Weights of a small sound classifier.
Training: soap at rate 0.0043, batches of 256.
Data: trained on simulated sounds of rotating machines with and without faults, 39062 training examples, 149.4 epochs.
Rows from block 10 of a small sound classifier, named by matrix and row number. Each number is 128 + 32 x the weight over its row's rms, rounded and kept within 0 to 255. All counts start at 0. Numbers have three digits each. After the name is the row's rms in percent of the matrix's.
Before each channel's rows are labels from the 100 clips, of 14848, where the channel reaches its highest value: "responds to" is what is common among them. Only what is clearly more common there than usual is listed. The data: simulated sounds of rotating machines with and without faults.
# conv: width-3 conv, dilation 3 (model.blocks.10.conv.weight, 256x256x3, each kernel summed), inputs 64-127

responds to: piston engine; speed: slow
conv.27 084:117100157153104107157081145109160088135127088133163148117109108130158081075079094053095129135123107132077176129156146136131119140173139134151136120119088080093065100103102164155100130091077147

responds to: fan
conv.138 086:143103084159163111143092073118161148119112151180147181146161118093153117075157128141089157191152094122096088098117101187139058094149114089097118137175166157086104125101134068120098156157151084

responds to: piston engine; fan
conv.176 087:145100195145170122098085164116133167073143066169099129134124110182134161092153112136149114208161151135145170088120101084122136127074140162139175120144146107118117062095133102176085132077112123

responds to: piston engine; fan
conv.206 087:135150123152117166142138110151098143158119126142095131130093123119099177158127076057126104111086117124126171111080112116065154136096184135088130141130107137135102118130157117113132108158237115

responds to: fan
conv.155 089:161152158091152080095122112176119168135149128101071095066220158164178091126074161108156111175114115153146151132134128111119102156120125073080113143112112112147084122114066134070164091125125038

responds to: speed: slow; fan; gearbox
conv.220 080:106102089076147132153130158081121101144120117134194064126108057096117129151159113186127098070113161156124148127173151174113159120078082099082132177163127079123163152139109153108117104170094118

responds to: electric motor; speed: medium
conv.192 090:125103140034096137079141145138105047072077131134164127101188177115189115166110081119148154135215163098136027114141084111135177084147098113133100129164144083149082122071106105121136174156099103

responds to: speed: fast; fan; gearbox
conv.140 103:140077114144107153184087088167132117114136092123133122096157148142070164087015143151108160119123093102149126130065066187076165170137113126133126108093163136157123194090061164120099089123156157

responds to: speed: fast; electric motor
conv.43 096:113089145123049102104164136134144068147135113140077125159126126143147085071162129163141152169121094136138192136175122150148104070131124140127128137068190032138159138105138047144123122100159108

responds to: electric motor; conveyor
conv.254 096:052125187116178126106145064120116103115115149137125161143104111130162132093141104110143116156132124095132066123169108145097000100086155187152118136160060128144157125126114108126092119130163091

responds to: speed: fast; fan
conv.177 083:122081147101151156191128146136112091159139117132140119102108144132141169099139132182140140059135123149111083112103065101115126116118131067142128139094103093167077101115086056105118165087143154

responds to: speed: slow; gearbox
conv.15 094:137149081130176115152125100107111122021154145117165121103098051066055175112127190106157126144127123132100074140162118143127076112132131094191133101060077116109159168113138134116091127116175151

responds to: speed: slow; piston engine
conv.13 083:119127124119143113130153118095137129118129117100141141100137117131120056170117142208125158127203135144202120061135134175119080145103100127121147107169160174130159139142166140050123106120137103

responds to: speed: slow; fan
conv.66 098:167115168113093106114089122151123164147140095097147153140142147034141117178140119101112101111136096112127153040135153146120128147132121142108138101142167154111174236133035074160156116110161138

responds to: conveyor; fan
conv.244 130:081069142129151139195085165170144157087117136142119136159124090170164135026055091172117119132113129097152094128165108161063119156110115143096140097158126171123122118153128135140138082111157113

responds to: fan
conv.89 115:153175115112068095095093128101160170155086118114119074081120149133123173157109119173162143145120158110068132143104119153169169082114152189107102146164124109136106147127176082184149086108112186

responds to: fan
conv.88 095:167109132139218132136103111105090123127118151079118094082126146105086127099153085126116144146084176140132151162188125152111103120106116150144150085192133098071139153058108136095109139113141075

responds to: fan
conv.54 092:132157083130118099154084078127157117092163144106142091121107090140057063125076155140122165087047092086145124118114126148090062111058177047137085117140172142159123105147143192191187136127148185

responds to: fan
conv.6 097:121142152112125039083120091144074164133090146124133142232042096112135127107127090145107124182086082110177124115090123136143156095117177138135109144127125086133103123169151107103153084089102131

responds to: speed: slow; fan; conveyor
conv.84 101:175148119110160168156144162181133145103118123129148131086046158141141113111164137098116094093116128146135120133064143093091182129127070169128112152175141066122159158104146114149100107108091127

responds to: speed: slow; fan; grinding; clipping
conv.171 086:135145155120127089112108106086178176146160142131069154105083146151067135157062091145121187151168147129131070137139131123065133027117095123141150168212162155108087138146170074117119080100180093

responds to: fan
conv.231 102:141146212168094127179129167137100073105145126069122108145156073129148128106092170140127089088149128080165100142185119066105171128136135060129121135130119106120057140152138115118124180140144121

responds to: speed: fast; electric motor
conv.187 104:109069082100173143199066108095101164088115178146116121102123184149133110025137111156146148148144158090196155122125173134132078130126169157131120117127099135060094112135152147124130097162142145

responds to: speed: fast; fan
conv.21 094:134134155125131130168076107153105154070119139160075151084125123150117139129135148130132122150177103128104156147107158159058163134113111129167142149142080121164063149094121069096096088125115188

responds to: fan; speed: fast
conv.112 090:105106153178137177122134173159108116115128162147177152096071113137134125113099155156068144087114213133140127188070140153113195119074127113115141139012083057135134139096157078131131163083194101

responds to: conveyor
conv.4 128:161125139047164152160065109132076139158085115144071075110139145150198155178122114107077145098125122077130113101044154096143161188160122131062077145133118074127176110073145127125122147138114110

responds to: speed: fast; fan
conv.144 105:094124098128214126158119074123134123117125128060138107168111127152143142078151122153147132110114157127129153096108095081168153132121135165082121110127083087138110130057151100171122117120120091

responds to: fan
conv.101 088:190198147116080072132129149102117124144121184123151162142093133133059142094141106173110148128091128132113170089114145072128115100173130138070079141154128126103077162112110191161133142097131138

responds to: speed: fast; fan; gearbox
conv.71 109:150167126131192095120142118066066105141136189112126075131121118120132141160159099161134131093123118088203094122122104099113177068101101108088148106154158082085107104197147177187147115118109111

responds to: speed: slow; gearbox; fan
conv.46 084:047138107090151063110082093123108091121124144132086132127059126076096136111170122093145115137097100130135159147176124142128129143098108097122145169044118100137113166097114190152098159126103085

responds to: fan
conv.166 096:129163097135156141098118161145134164096105117160135135097132109177147116109152138131138126125083106141138191127117144072159186085096116094179120080119105145098110172147193117081126105126108114

responds to: speed: slow; fan; thin (high-pass)
conv.119 110:139146143136077123057163099130120155174110122124182060104134142147153125081082136152127083135111144133134180130079100143101121110114127142139191121128132127123118181127067099133158146115173144

responds to: conveyor; fan
conv.237 149:186097116144181117115128126076099057112078132124138129123132178129154136104137132100125119080145077133141116133084143130144109079084140130189089116078137024113085162086124107127133139102150155

responds to: fan; speed: slow
conv.44 097:191134119076079136198064109083132173063164114116127090115118095100109189128122127094131112060152093118114171112084163133112121084140096026180156140167122107097137142131106129100050104153114189

responds to: speed: fast; fan; piston engine
conv.92 100:108127191064143120124082074168161097126149121144094111114152103168147098107097135160134107070100096115126227145126066073150117154069126180127070126125207153171148112120122055079168123122168164

responds to: conveyor
conv.178 113:141171119031185129132103120089130131147152120134164136130144096131162127076121163141134146164134115128155012188126155116154203240131142109082098117107126123114084135105104080123109148039134125

responds to: speed: slow; conveyor; thin (high-pass)
conv.85 105:134112165154182117121189140145107163121139145153098161102115138135102122148151146143150167153153174173133062082127136140164097159140179189156109125110101164133191201118110114142131137169061116

responds to: electric motor; conveyor
conv.158 134:134104107175115125108159113165169145147160121092139148154119154114123117128097137151121110138173184141171187145172121123095006021092116128141104145165121124143109114117109163140111103107093128

responds to: piston engine; fan
conv.204 081:102199179172128149118103156140122070119109138143120101146146133162134089115111139119136096136180145155085184105115104108118155088074090137136098104075100115100148162138123081142142118152131133

responds to: speed: slow; piston engine
conv.19 093:111199111109151160146128169160097194137154128138115075122127116160131170122114154044129146104147131097063134140092140129112124065139143172082005165098134159135138070082148179158149138146136167

responds to: speed: fast; fan
conv.134 099:112135103152163139091100125083161177123119122138062093136114097148108122170103108086109118118074123113083180157134102104103150104080099106104121128075096139107110081045150128103119121108147120

responds to: speed: medium; electric motor
conv.181 086:146084171171140130116121158134142114164151093140149095074142165113203138133140143051109065139150128157182209195099129135127140108072090122114096121098146090145126071126178187120139131117080141